Weights of a small contrastive audio-text model: 3400 steps.
Rows from block 3 of the audio encoder of a small contrastive audio-text model, named by matrix and row number. Rows with one number belong to one channel. Each number is 128 + 24 x the weight over its row's rms, rounded and kept within 0 to 255. All counts start at 0.
After each channel's rows are labels from the 100 clips, of 14848, where the channel reaches its highest value: "strongest on" is what is common among them. Only what is clearly more common there than usual is listed. The data: phrases spoken by 400 fixed synthetic voices. In brackets: how many of the 100.
# convs0: expand pointwise conv (encoder.blocks.3.convs.0.weight, 960x240x1), inputs 180-239
# convs2: project pointwise conv (encoder.blocks.3.convs.2.weight, 240x960x1, transposed), outputs 180-239

convs0.666 [115 111 124 160 114 108 143 124 118 163 149  95 128 148 110  94 127 153 141 115 113 131 152 116 111 139 147  98 134 116 107 150  67 128 135 134 148 103 110  85 162 139 151 142 132 127  73 151  82 142 130 170 140 112  86 133 147 139 103 113]
convs2.666 [128 116 128 134 129 149 123 138 124  96 139 132 149 130  86 120  98 131 157 156 134 117 122 119 145 110 115 156 132 129 145 126 104 138 181 151 149  73 167 134 117 114 109 127  95 114 117 129 177 185 118 129 160  87 182 133 151 145 126 110]
strongest on: /w/ (97); white noise (30)

convs0.43 [147 149 119 124 132 127 111 125 136 127 128  92 143 109 115  79 146  93 161 160  87 127  61 146 124 142 127 131 130 123 155 159 143 125 122 124 173 163 110 134  83 126 128 150  62 159 119 136 129 118 148 123 128 111 122 159 135 134  63 163]
convs2.43 [164 113 133 128 119 121 136 100 118 117  87  93 149 106 127  89 124 126 104 110 117 122  81 105 129 131 149 128 117 119 159 173 191 130 155 150 153 140  87 134 116 131  98 106 145 136 110 119  99 144 129 134  96 162 159 100 154 152 166 135]
strongest on: child-like voice (49); clipping (43); pink noise (40)

convs0.568 [103 112  87 132 153 113 113 102 120 113 141 124 122 128 142 150 127 175 106 171 159 168 187 105 135 121 134 125 100 164 134 115 117 133 117  97 137 124 132 101 167 131 127  89 106 114 156 116 101 125 117 188 155 108 107 133 144 134  66  97]
convs2.568 [100 122 141 115 142 189 100 119 145  95 131 121  92 115 140 114 121 132 147 128 107  85 125 150 137 121 109 136 129 131 104 138 147 130  93 113 114 153  96 103  95 107 105 107 109 154 101 135 103 132 146 126 149 108 131 111 105 139 116 141]
strongest on: pink noise (45); white noise (32)

convs0.283 [108  67 111 129 127 133 132 156 103 164  95 141  98 118 127 130 101  84 136 100 132 105 134 161 104 116 172 161 119 140 120 129 143 155 100 120 142 141 113 105 115 124 154 145 152 133 135 114  97 114 131 137 146 106 153  91 147 128 133 129]
convs2.283 [158 126 131 137 111 163  94 125 113 125 112 148 162 119 136 107 157 159 159 169 108 161 121 113 144 118 140 105  96 121 114 132 154 142 139 181 142 107 123 120 120 158 153 142 126 144 117 106 157 161 143 154 133 130 115 158 159 108 102 119]
strongest on: reverberation (88)

convs0.602 [132 134 117 147  82  93 164 117 167 151  92 133 123 129 126 100  89 169 128 106 138 132  87 192 155 102 124 154 140 111 134 133 116 162 111 153 121 129 116 118 135 117 118  93 143 127 109 140 105 165 143 124  82 148 129 126 105 130 147 132]
convs2.602 [138 121 127 114 109 115 112 118 121 124 143 161 130 140 157 161 172 110 110 119 143  67  98 113 156 106 112 185 142 163 129 128 180 151 165 148 135 134 104 107 102 143 120 144 128 101 124  83 170 137 122  92 128 103 117 156 146 110 166 132]
strongest on: /s/ (95); child-like voice (68)

convs0.451 [140 123 125 118 120 137  89 151 118 128 117 148 119 104 182 114 168  85 106 113 118 164 159 132  87 101 109 106 122 198 125 155  73 129 146 137 162 104 113 148 116 116 141 133 127 116 147 123 142 112  93 116 130 127 135 143  91  96 117 138]
convs2.451 [174 122 152  86 143 108 170 122 127 139 146 132 152 111 173 157 123 150 137 129 148 120  87 174 136 149  81 110 155 138 139 124 101 148 135 119 130 109 157  95 102 144 109 112 128 108 151 122 128 138 109 114  96 113 115 137 130  87 135 176]
strongest on: child-like voice (54); white noise (30)

convs0.373 [137 137 107 114 132 149 144 147 133 139 108 116 113 118 116 118 176 147 111 136 112 154 166 201 160  94 145 141  94 141 154 126 144 142 127 131 137  85 162  95  92  98 157 110  98 124  78 138  90  85 145 146 149 150 137 114 123 148 129 125]
convs2.373 [138 143 107 122 120 105 160  79 143 115  85  86 141 138 122 124 117 114 102  91 145 127 131 121 127 110 142 139 107 142 105 165 105 124 111 153 112 164  90  84 114 136  81  91 155  90 134  93 122 176 171 165  93 152 126 117 124 136 115 138]
strongest on: /s/ (88); child-like voice (72); pink noise (46)

convs0.324 [106  76 131 159  97 160  84 135 104 140 114 141 117 138 185 159 185 140 122 121 133 102  94 121 135 128 141 144 125 124 114 165 118 153 142  96 159 175 101 145 126  84 120 136 132 124 204 103 112 132 149 138 110 139 158 110 166 124 129 149]
convs2.324 [144 133 136 134 113 193 151 121 140  97 135 122 130 134 119 150 168  96 145 131 126 121  94  81 110 148 150 121 145 145 127 126 144 147 120 120 136 102 157 101  78 161 133 174 123 159 130 127 118 144 136 141 132 160 116 102 190 104 129 131]
strongest on: /t/ (100); reverberation (83); clipping (26)

convs0.46 [111 172 146 124 186 142 111 103 105 111 113 153 121  98 125 159 120 123 122 154 113 144 147 173 114 142 145 148 142 143 105 123  86 119 119 137 143  89 124 133 116 123 125 149 113 178 109 137 140 159 126 135 159 108 154 136 118 107 110 116]
convs2.46 [ 72 124 126  72 204 102 118 154 156 143 118 133  97 134 164 130 167 171 135 162 131 113 157 102 145  98 158 201 110 145 130  97 137 148 124 130 169 132 116 162 115 148  88 126 130 167 135 108  95  94 140 138 178  93 104 119 161 100 160 123]
strongest on: /tʃ/ (45); /ʃ/ (42); white noise (30)

convs0.455 [117 167  79 112 102 132  99  91 130 140 150 151 121 112 131 137 153 119 164 136 167 162 126 134 132 164 147 180 137 137 118 135 146 117 125 148 144 151 146 129 153 135 147 141 130 119 134  85 114 117  98 107 110 171 109  87 112 102 151 120]
convs2.455 [106  69 121 160 155 108 107 146 132 122 137 166 131 121 119 148  81 102 113 122 162 119 128 148 129 162  57 151 113 110 124 118 130 163 110 121 113 139 149 123 158 142 143 166 140 151 153 133 148 136 140 139  97 109 133 159 132 158  89 113]
strongest on: /p/ (80); clipping (34)

convs0.167 [117 110 143 112 149 126 130 111 131 166 159 119 124  91 121 128 152 165 137 178  86 141 160 150 137 156  66 141 155 111 109 191 119 139  96 129 148 108  97 125 114 147 158 174  98 136 112 110 113  94  95 171 127 119 128 148 107 149 126 121]
convs2.167 [109 153 127  83 127 180 161 117 107  96 105 122 123 116 126 141 143 183 129 131 107 119 118 139 135 114 137 164 144 118 122  75 145 171 133 159 132 122 146  91 134 140 102 135  79  93 149 112 150 127 125 111 137 137 117 152 158 112 119 121]
strongest on: /w/ (58); child-like voice (49); white noise (33)

convs0.417 [123 127 117 119 111  88 116  99 156 156 103  97 147 130 146 148 134 136 132 109 135  96 103 104 166 145 119 153 106 147 107 203 111 155 173 155 110 166 126 146 128 116 142 149 154 157 120 110 131 115 130 126  71 137 122 138 199 123 106 145]
convs2.417 [110 138 158 178  94 167 121 157 126 143 144 120 118 134 117 117 137 105 143  62 114 131 111  96  99 177 117 106 129 149 154 165 147 141 117 132 118  82 146 175  97 110 143 134 113 142 119 196 121  92 132  78 118 153 101 111  86 117  90  85]
strongest on: /t/ (99); pink noise (36); clipping (25)

convs0.384 [120 120 108 171 107  88 112 164  88 131 136  97 173  79 105 167 139 117 174 155 123 155 163 126  91  91 129 138 114 115 125 145 122 132 151  87 125 110 127 154 147 140 102 151 123 141 140  89 154 102 172  95 105 133 132 158 150 119  65 157]
convs2.384 [135 124 134  86 123 120 146 127 156 115  93 157  76 102 158 101 117  95  92 105 147 136 116 134 125 102 121 109 136 150 103 131 174 116  88 120 126 116 105 177 182 121 123 112 136 192 118 138 129 149 153  99 120 152 120  94 135 105 162 120]
strongest on: reverberation (71); clipping (33)

convs0.558 [115 118 130 144 134  77 125  99 112 135 127 126 142 139 143  91 159 102 113 118 139  82 115 134 187 126 173 106 189 109 130 171 148 161 138 133 112 117 120 140 163 114  89 157 134 139  95  91  99 156 123 114 105 115 114 117 154 157 100  97]
convs2.558 [157 139  85 119 149 175 156 136 110 135 128 150 140 118 109 158 110 141 165 143 121  90 102 164 107 143 121  87 146 126  77  81 114 130 154 136 127 137 114  91 132 125 116 113  88 109 130  81 151  98 151  70  95 156 129 139 158 121 146 115]
strongest on: reverberation (74)

convs0.365 [142 151 135 138 141 108 106 102  99 164 179 129 116 151 109 150 130 179 124 102  86 152 124 115 133 107  94 116  98 136 129 104  93 134 179 146 128 100 141  94 130 120 131 131 184 126 146 139 139 153 113 132 124 130 114  80  94 163 127 126]
convs2.365 [129 108 120 122 138 108 111 121 101 149 100 140 143  86 100 188 156 111 170 144 162 142 177 158 116 127 112 163 106 151 143 136  81 117 163 146 135  87  90 126 121 124 111 167 161 142 111  95 141 137 154 120 147 122 121  97  89  85 103 110]
strongest on: /t/ (99); /eɪ/ (62)

convs0.347 [120 134 133 122 112 121 124 164 141 113 116 162 115 115 174 131 134 126  92 141 118 108 106 146 102 175 144  68 141 120 108 143 121 112 103 108 124 119  73 175 136 134  86 117  91 155 121 117  84 127 114 151 107 122 140 129 156 109  84 129]
convs2.347 [164 125 127 131 164 114 146 164 132 118  75 132 127 152 124 165 162 145 122 109 140 120 115  84 132  98 129 194 115 104 140 139 100 128 164 157 149 143 148 145 130 100 121 116 112 114 135 136 123 119 129 140 108 151 120 120 139 123  69 113]
strongest on: white noise (45); pink noise (35); clipping (29)

convs0.652 [140 115 155 112 116 130 112 128 133 118 120 139 133 138 102 103 107 126 115  80 165 161 133 108 145 123 131 163 141  75 118 113 124  89 117 158  92 109 112 124 155 105 157 125 144 188 146 139 145 141 129 119 134 136 179 100 163 111  95 102]
convs2.652 [107 167 136 150 156 170 116  92  93  83 149  87 144 100 124 121 140 146 128 172 119 124 164 119 133 137 130 131  98 155 165 118 139 117 132 142 125 107 135 128 147 159 139 106 140  93  87 166 107 134 131 136 125 143 162 112 106 109 130 116]
strongest on: /p/ (95); clipping (36)

convs0.432 [ 96 123 181 152 109 127 159 137 125  89  98 140 112 126 114 146 105 152 136 124  89 145 122 144 128 125 119 112 119 113 155 106 162 128 108 125 116 158 129 103 145 127 135 142 119 161 121 117 121 137 129 178 141 124  76 162 142 191 185 126]
convs2.432 [120 149 104  71 117 137 150 134 131 146  95 106  88 161 152 133 154  93 142 110 139  99 143  64 131 136 108 157 126 162 141 140  72 145 152 122 128  92 130  98  80  90 128 107 140 131 102 135 133 142 146 124 159 130 110 138 107 108 140 101]
strongest on: child-like voice (92); clipping (26)

convs0.238 [139 129  81 102 121  90 113 109  99  95 150 162  99 175 139 140 139 135 128 119 100 144 126 108 148 155 181 128 124 140 121 133 136 129 126 104 118 139 130 155 130 105  98  97 160 119 147  99 114 128 119  97 140 124 152 144 162 125 126 163]
convs2.238 [ 92 105 109 164 118 113  92 159 129 173 114 147 125 122 118 118  95  94 106 121 118 115 118 143  92 171  98 115 153 136 122  99 156 128  89  90 139 174 119 156 136 148 155 151 123 123 114 136 139 124 110 124 130 104 112 108  56 124 112 126]
strongest on: white noise (34)

convs0.182 [143 169  93 134 131 106 131 134 112 139 164 139 129 145 105 113 140 157 165 122 125 166 134 132 129 156  88 130 118 122 148 172  88  52 120 120  86 116 127  89 125 123 190 122 115 112 155 158 173 131 172 129 134 125 111  94 119 151 124 111]
convs2.182 [117 118 133 154 144 129 144  92 123 125 115 102  98 111 123 110 130 124  78  76 159 119 143 113 129 151 146 153 128 115 116 133 147 151 122 149  87 153 124  68 108 118 111 120 164  99 132 100  63 125 167 130 146 164 133 151 159 119 140 118]
strongest on: /s/ (98); child-like voice (50); pink noise (39); clipping (33)

convs0.537 [129 124  91 139  95 103 103  98 155 110 116 146 120 127  87 129 153 173 146 149 135 153 152  78 145 119 153  75  98 100 141 107 129 134 165 130  92 130 115 138 140 145  81 110 116 134 100 120 105 120 153  86 146 146 100 136  98 133 158 150]
convs2.537 [121 126 137 166 127 135 165 105 147 136 134 145 112 111 135 100 150 102 149 108 111 138  96 152 140 103 123 163 126 123 129 127 179 109 145 156 138 121 115 102 120 122  96 150 162 154 129 162 131  99  98 140 113 188 162 131 123 179 160 139]
strongest on: pink noise (48); clipping (25)

convs0.100 [108 119  95 144 126 157 107 105  80 116 133 125 163 151 146 110 161 138 104 126 111 105 156 114  95 108 126 108 160 143  72 126 138 129 123 139 142  58 111 117 149 164 158 144 120 165 120 125 115 128 132 131 126 107 139 113 150 133  99 118]
convs2.100 [127 101 100  72 116 102 123 138 125 127  95 169 142 142  89 117 177 137 169 119 119 144 127 108  98 156  88 133 133 120 167  95 112 127 145 116 122 125  89  93  75 148 160 182  99 126  97  65 151 166  89 160 132 138 155 173 159 116 149 123]
strongest on: /w/ (61); thin (high-pass) (36)

convs0.761 [148 154 142 114 111 115 140 135 157 111  91 138  93 120 101 107 105 116 136 107 131 120 129 167 155 111 196 133 151 110 174 128 148 148 152 138 165 122 145 137  87 144 133  88 122 133 111 139 145 119 182 165 114  74 129  89 155 151 135 118]
convs2.761 [123 102 133 123  98 168 114 146 101  92 147 105 129 119 136 130  91 152 152  76 171  89 116 138 139 147 113 104 115 163 123 176 103 116  88  88 146 115 122 138  90 111  90 118 182 135 128 153 126 119 125  88 108 118 148 126 134 134 141 115]
strongest on: white noise (42)

convs0.471 [173 127 157 172 128 162  76 121 129 126  98 150 141 174 123 130  90 145 150 135 123 164 110 145 113 162 120 145 156 108 106 114 138 126 112 161 162 125 155  91 132 134  93 146 139  86 106 139 114 112 118  79 118 119 139 115 138 133 108 110]
convs2.471 [119 143 171 157 102 158 174  88 138 125 119 118 164 123 136 147 119 142 118 135 107 138 153 123 104 130 145 145 139 119 151 151 118 153  92 107 106 125 120 135 137  90 125 181 155  90 144 129  81 129 177 120 142  70 117  80 144 154  62 147]
strongest on: /ɝ/ (69); child-like voice (48); /ð/ (34)

convs0.57 [125 149 119 107 135 129 150 129 157 115 130 133  98  92 147 121 143  84 108 151 131 119 108  56 140 145  94 129 112 131 113 154 147 146 101 129 126 139  79 152 138 138 140 140  86 107 144 125 113 154 117 119 178 149 141 172 141 153  87  81]
convs2.57 [193 121 130 129 110 153 120  86 142 152 108 152 137 140 157 167 166 146 141 132 148 105 127  92 137 134 161 128 119 148 147 129 141 156 121 145  80 146 138  97 118 133 124 128  98  91  95 141 105 123 108  94 114 129  60 105 179 126  93 137]
strongest on: white noise (30); pink noise (30)

convs0.574 [118 130 112 101 129  99 113 149 152  91 145 156 159 143 162 129 150  92 119 102 102 149 200 127 165 118 142 155 123 192 120 117 152 138 131 140  79  92 159 105 122  89 124  61 121 137 125 166 117  91  66 108 138 104 132 171 105 105 126 141]
convs2.574 [109 111 155  71 135  73 120 138 113 147 124 142 136 147 124 140 153 127  99 143 142 113  94 128 168 158 128  92 146 181 117 124 142 150  83 117 150  81 105 144  86 133 145 112 126 132 171 151 146 127 151 132 103 105 167 120 115 101 134 184]
strongest on: child-like voice (82)

convs0.437 [146 127 126 138 116 120  96  81 115 121 115 180  98  69 119 112 173  96 114  84 140 117 112 167 119  94 130 132 190 123 135 150 142 116 120 110 136 127 109 110 165  79 119 158 141 177 136 143 115 158 119  99 120 174 103  95  96 115 119 153]
convs2.437 [147 166 137 127 116 135 115 133 157  88 126 110 154 140 151 140 149 117  62 120 108 102 146 163 169 138 146 112 141 149 153 143 124 111 147 118 133 101 142 119  96 137 119 143 134  92 134 112  95 128 138 168 123 153 138 146 104 117 139 122]
strongest on: reverberation (70)

convs0.678 [145 121 176 141 110 117  93 127 126 138 108 115 112 160 106 129 124 114  80 122 138 141 118 131 115  90 123 134 124 147 135 110 144 156 105 143 139 149 120 150 146 141 157 134 126 145  83 187 155  93  98 130 134 170 130 126 149  93 125 122]
convs2.678 [128 151 118  80 107 105 111 119  93 139 152 153 153  96 104 113 119 178 155 100 132  92 108 130 117 141  89 109 117 130 154 153 141 130 130 138 134 189 100  97 100 122 170 123 105 126 135 112 144 116  98 110 177 121 101 150  93 112 140 140]
strongest on: /w/ (61); child-like voice (46)

convs0.528 [141 121  92 149 133 124  84 125 133 134 177 141 103 121 158 163 144 118 100  73 154 121 109 138 166 154 188 156 120 148 158 152 122 164 141 134 153 153 153 167 136 117 117 155 150 151 158 125 138 111 148 160 117 138 114 153 176 115 143 138]
convs2.528 [126 153 171 126 121 145  79 158 105 151  98 126 153 129 105 102 147 106 132 111 150 106 117 145 101 135 113  98 146 131 151 125 172 104 126 112 117 106 100 117 133 143 148 128  84 141 128 151 155 168 136  79  93 152 105  97  81 118 102 109]
strongest on: pink noise (30)

convs0.358 [138 113 117 122 114 133 144  90 156 115 139  91 146 155 128 136 157 145 113 143 123  93 125 114 129 175 137 127 107 105  93 145 120 181 185 115 115 120 167 114  97 142 166 125 150 124 133  83 124 101 134 125 130 125  90 101 147 134 152 161]
convs2.358 [133 141 150 151 134  94 135  69  94 161 134 120 136 105 134 146 107 136 133 132 117 126 152  67 201 149 125 148 124 162 126 133 127  99 144 181 122  99 124 101 112 130  60  96 125 124 140 122 104 115  96  94 109 148 168 159 148 125 146 105]
strongest on: pink noise (32); clipping (27)

convs0.497 [113  86  88 160 103 123  97 134 170 186  88 136  86 132 156 112 150 101  70 181 104 206 132 141 116 121 138 135 135 146 137 119 106 140 119 152 103 150 123 116  99 139 127 142 144 108 144 114 102 122 107 162 139 119 126 127 149 143 143 133]
convs2.497 [123 119 147 148 150  94 172  97 140 128  76 125 121 125 162  97 102 110 143 119 144 134 143 121 125 117 100 124 150 133 161 129  98 138 145 111 146 142 105 104 156  99  67 143 128 145 111  82 103 177 180 136  97 147 154  76 120 109 105  98]
strongest on: /p/ (74); clipping (37)

convs0.79 [155 115 111 145 129 113 121 124 148 108 136 148 126 108 155 140 145 152 128 104 140 151 122 136 150  97 166  95  94 107 140 166 119  98 132 110 156 146 108 115 107 134 110 118  85 112  98 152  94 144 139 127 154 142 147 137 112 155 115  97]
convs2.79 [124 117 108 110 119 131 115 166 154 155 166 140 128 110 109 156 151 141 124 164 107 110 116 150 172 174 136 154 113 134 126 120 148 121 120 142 120 129  61 147 148 150  80 132 141 112 158 167 138 130 136 121 104 157  79 117  92 156 166 145]
strongest on: /w/ (61)

convs0.408 [104 105 124 158 133  99 117 138 154 125 135  79 114 128  84 137 133 145 119 159 164 127 122 120 133 107 146 132 134 133 117 116 102 145  74 135 115 116 127 115 157 118  95 142 140 125 132 137 117 172 171  77  88 134 132 134 129  79 110 129]
convs2.408 [145 135 118 136 110 157 141 130 125 137 139 128 117 181 113 114 122 147 129 144 137 103 131 123 159 122 172 100 120 101 127 167 131 106 137 136 130 133 127 160 157 114 161 143 110  83 132 139 122 155 143 177 113 123 117 145 126 116 130 178]
strongest on: child-like voice (52); clipping (33)

convs0.235 [ 90 119 113 140  88 136  93 132  76 123 142 147 156 159 115 118 113 149 141 149 127  84 119 134 104 128 133 137 139 150 107 160 129 166 126 113 126 116 138 139 150 133 130 103 135 130 133 152  95 126 106 142 136 127 130 181 147 117 124 147]
convs2.235 [120 109  76 141 119 135 111 146 114 116  93  96  99 127 169 105 130 152 161 162 128 107 133 125 162 192 140 150 105 108 134 158 121 110 133 105 123 127 121  96 134 136  90 113 133 139  86 130 151 111 113 129  90 122 102 165 177 148 132 128]
strongest on: /w/ (78); /aɪ/ (59); child-like voice (46)

convs0.603 [177 125 165 113 115 168 117 100 151 147 171 127 132 125  88  98 152 104 175 135 143 139 141 149 163 140 145 106 141 128 138 119 105 139 116 110 136 123  83 126 131 119 140 140  99 104 114 119 106 178 140 149 118 132 118 127  96 113 144 150]
convs2.603 [150 164 128 156 124 174 105 140 131 135 131 100 101 123 126 157 156  93 115 128 139 128 147 113 151 169 143  98 124 182 108 114 122  80 158 160 137 122  94 160 117 116 143 142 156 125 114 175 143 122 140 150 121  66 141 175  97 142 134 144]
strongest on: /p/ (63)

convs0.627 [147 151 122 127 167 130  94 101 154 126 129 124 144 157 124 120 162 118 123 148 129  90 151 127 180 157 134  88 141 109 122 106 136  87 175  97 105 120 157 172 147 145 103 143 125 157 152 151 152 143 119 102  99 174  85 139 151  83 129 159]
convs2.627 [146 112 105 168 153 148 114 129 131 105 102 111 170 114 117 133 130  98 132 113 150 148 139 134 114 121 106 125 135 159 129 127 131  92 147 116 139 150 131  78 102 124  72 100 118  62 139  93 105 132 109 120 121 140 143 158 103  71 138 142]
strongest on: /t/ (99); pink noise (36); rumble (30)

convs0.28 [115 128 136 149 111 109 154 188 140 123 104 126 126 117 177 130 105 100 125 143 114 142 144 117 163 113  94  83 120 148  79 129 163 122  96 117 147  91 106 148 141 138 164 124 128 145 145 137 112 116 156 162 144 141 154 145 162 149 130  85]
convs2.28 [123  92 131 107 141 124 118 108 152 151 146 110 109 131 112 139 122 104  53 157 106 158 130  78 149 142 170 136 112 129 129 113 139 103 133  96 121 150 134 112 137 138 145 118 160 145 138 111 129 103 115 133 112 116 119 113 148 133 123 128]
strongest on: reverberation (90); /ʃ/ (47); /ʊ/ (36); /dʒ/ (32)

convs0.119 [ 94 150 101  99 149 142 123 132 130 145 117 119 114 129 106 106 137 158 124 126 161 143 132 145 100 109 141  53 140 115 123 103 111 141 157 156  94 115 164  98 105 109 118 136 129 144 129 108 130 112 153  88 119 115 106  98 206  90  90 107]
convs2.119 [116 149 112 111 130 101 134 159 112 122 101 166  98 110 103 110 168 156  88 135 154 107 149 123 112 176 174 149 155  86 143 105 107  96 122 136 134 137 147  90 112 150 131 105  82 151  92 148 123  88 139 106  91 135  96  77 153 144 125 126]
strongest on: white noise (38); clipping (36); pink noise (36)

convs0.443 [ 95 163 143 133 120 121 143 193 107 124 159 111 121 124 102 114 117 163 159 134 144 106  91 122 106 126 124 190  74 113 173 109 114 131  87 123 107  81  88 157 138 136 127  97 124 110  96 136 131 144 119 169 160  72 115  75 152 126 106 102]
convs2.443 [164 125 121 138 106 119 136 140 113 147  89 134 136 132  97 133 132 112 116 140  88 116 174  72 116 129 111 132 112  92 110 129 136 113  97 145 167 116 156 134 133 131 112  83 115 148 124 184 101 114 129 115 121 118  77  71 130 163  97 109]
strongest on: /ɝ/ (99); deep voice (61); pink noise (29)

convs0.280 [156 177 117 150 122 128 157 130 155 136 192 131 149 171 145 137 109 153  76 139 173  90 158 100 157 166  88 120 145 128 145 155 137 120 121 163 140 105 114 128 119 124 160 117 119 114 145 102 140 130 125 141 156 105 130 135 155 137 159  97]
convs2.280 [157 159 107 141  96 130 132 167 142 128 140  96 143 100 109 132 162 109 115 152 103 140 139 125 151 121 137 115  91 112 118 142 154 102 133 123 130 150 116 110 112 157 142 155 170 152 123 142  86 141 108 116 109 133 144 163  71 126  99 107]
strongest on: pink noise (48); rumble (38)

convs0.749 [152 137 127 138 103 126 219 162 129 129 168 124 110 116 175 112 122 113 149 121 115 130 150 129 133 131 126 141 101  92 116 188 135 129 183 113 148  92 109 102 134 130 154 141 137 110 159 132 134 157 127 110 123 106  92 101 143 139 120 146]
convs2.749 [133 139 126 123 164 159 136 131 151 152 103 100 135 157 127 137 135 151  94 126 150  83 149 115 130  87 154 113 128 117 108 126 150 111 117 133 159 138 162  85 147 130 108 131 105 129 168 151 145 111 121 155  85 102 135 128 131 112 135 107]
strongest on: white noise (65)

convs0.260 [124  69 118 107 112 101  99 145 164 131 104 160  98 163 185 129  73  81  89 140 144 146  89 139 167 148 130 150  98 135 149 135 158 141 129 144 154 126 116 156 164 153 120 132 108 168 161  98 111 138 136 148  97 145 160 134 129  97 133 143]
convs2.260 [ 92 134 117 115 170 111 128 140 164 108 153 117  84 124 169 140 102  93 134 109 101 129 170 115 137 127 135 137 141 129 119 127 145 139 152 102 115 111 144 160 115 142 111 115 134 119  97 101  94 181 154 108 152 115  88 121 155 156 118 143]
strongest on: reverberation (80)

convs0.8 [140 102 109 143 128 106 122 138 107  96 113 133 146 132 134 112 130 115 151 138 159 189 163 103 139  94 111 105 102 178 108  99 153 114 172 135  83 103 109 145  91 142 128 127 147 142 159 123 196 130 119 143 130 160 111 157 113 186 164 155]
convs2.8 [136 136 106 143 150  70 119 106 170 143 128  88 152 100 130 141 144 157 128 141 153 142 154 108 132  80 136 140 140 154 108 131 136 173  85 123  66 101 118 112 113 108 119 122 127 142 141 154  92 105 152 141 127  74 177 149 160  83 144 105]
strongest on: reverberation (68); /ʃ/ (55); /ʊ/ (25)

convs0.146 [ 70 148 105  99 159 170 144 171 166 165 123  96 129 131  83 128  95 137 145 120 148  96 133 147  99 173 157 148  97 136 138 108 149 125 134 103 123 137 145 114 112 112 172 127 106 118 130 150 134 144 136 107 110 124 150 136 103 139 116 117]
convs2.146 [145 110 121 132  94 142  85 162 133 162 145 156 127 151 115 121 144 154 101 140  79  88 148 132 145 113 166 105  66 109 115 133 168 119 139 162 164  91 129 147 149 137 158 126  96 128 150 200 163 153 117 111 120 114  94 129 114 104 127  83]
strongest on: child-like voice (49)

convs0.327 [126 128 144  84 144 120  88 122 169 122 172 109  97 104 138 102 144 137 127 129 149 154 127 193 156 130 117 166 116 124 112 153 145  92 142 111 153  93 154 140 144  98 100 139 128 170 130 103 125 116 105 118 108  96 119 114 117 145 129 159]
convs2.327 [139 133 134  92 103 131 134 120 102  96 111 166 118  91 122  92 166 134  93 118 128 149 121 136 114 134 120 200 114 102 100 115 142 103 143 132 100 115 149  95 181 111 145 148 149 128 120 121 139 148 144 124  93 139 100 133 109 130 136 144]
strongest on: white noise (59); pink noise (29)

convs0.509 [119 136 111 113 107 159 131 130 153 173  75 147 104 112 138 125 137 164 162 136 108 106 127 158 158 125 148 114 103 109 127  92 106 125 196 119 130 147 144 146 165 125 130 167 124 119 128  93 133 110 125 162 119 175 118 153 123  97 162 159]
convs2.509 [ 89 123 116 140 173 152 144 113 124 115 138 134 234 131 134 178 118 125 164 145 130 129 129 104 144  78 168 133 128 125  77 114 140 125 153 123 144 130  88 111 137 109 117 112 117 150 133 108  96 126 169 123 108 117 133 128 156 137 134 126]
strongest on: /tʃ/ (80); clipping (39); /ʃ/ (35)

convs0.586 [152 136 134  98 120 120 109  92 128 117 158 159 128 127 143 141 151 129 118 131 135 131 103 135 130 152 185  81  84 156 120 170 133 138 121 112 157 136 133 146  93 152 121 116 150 167 175  93  92 130 162 115  80 148 140 110 172 133 124 155]
convs2.586 [178 106 107 141 118 188 116 134 144 102  82 155 122 137 115  93 111 111 111 147 139 125  93 104 123 156 110 106 143 114 114 160 148 140 125 142 134 112 112 113 123 164 109 142 133 128 127 134 130 142 120 149  98 140 132 146 117 168 118 139]
strongest on: /t/ (100); pink noise (34); clipping (25)

convs0.611 [154 130 140 133 132 102 142 120 113 105 102  99 161 132  94  91 132 114 157 143 147 168  66 130 141 136 123 136 147 131 130  94 165 111 113  87 136 149 132 104 139 127 114 140 116 112  57 139 155 133  93 116 118 153  93 144  90 129  96 183]
convs2.611 [131 122  95 164  83 147 137 125 120 118 121 112 151 116 136 124 136 122 101 142 124 105 140  98 130 155 121 106 116 118 128 161 131 144  87 149 175 121 100 122 140 115 151 133 143  84 140 127 112 115 181 126 141 144 144 121  70 131 125 113]
strongest on: /ɝ/ (100); deep voice (61); white noise (33)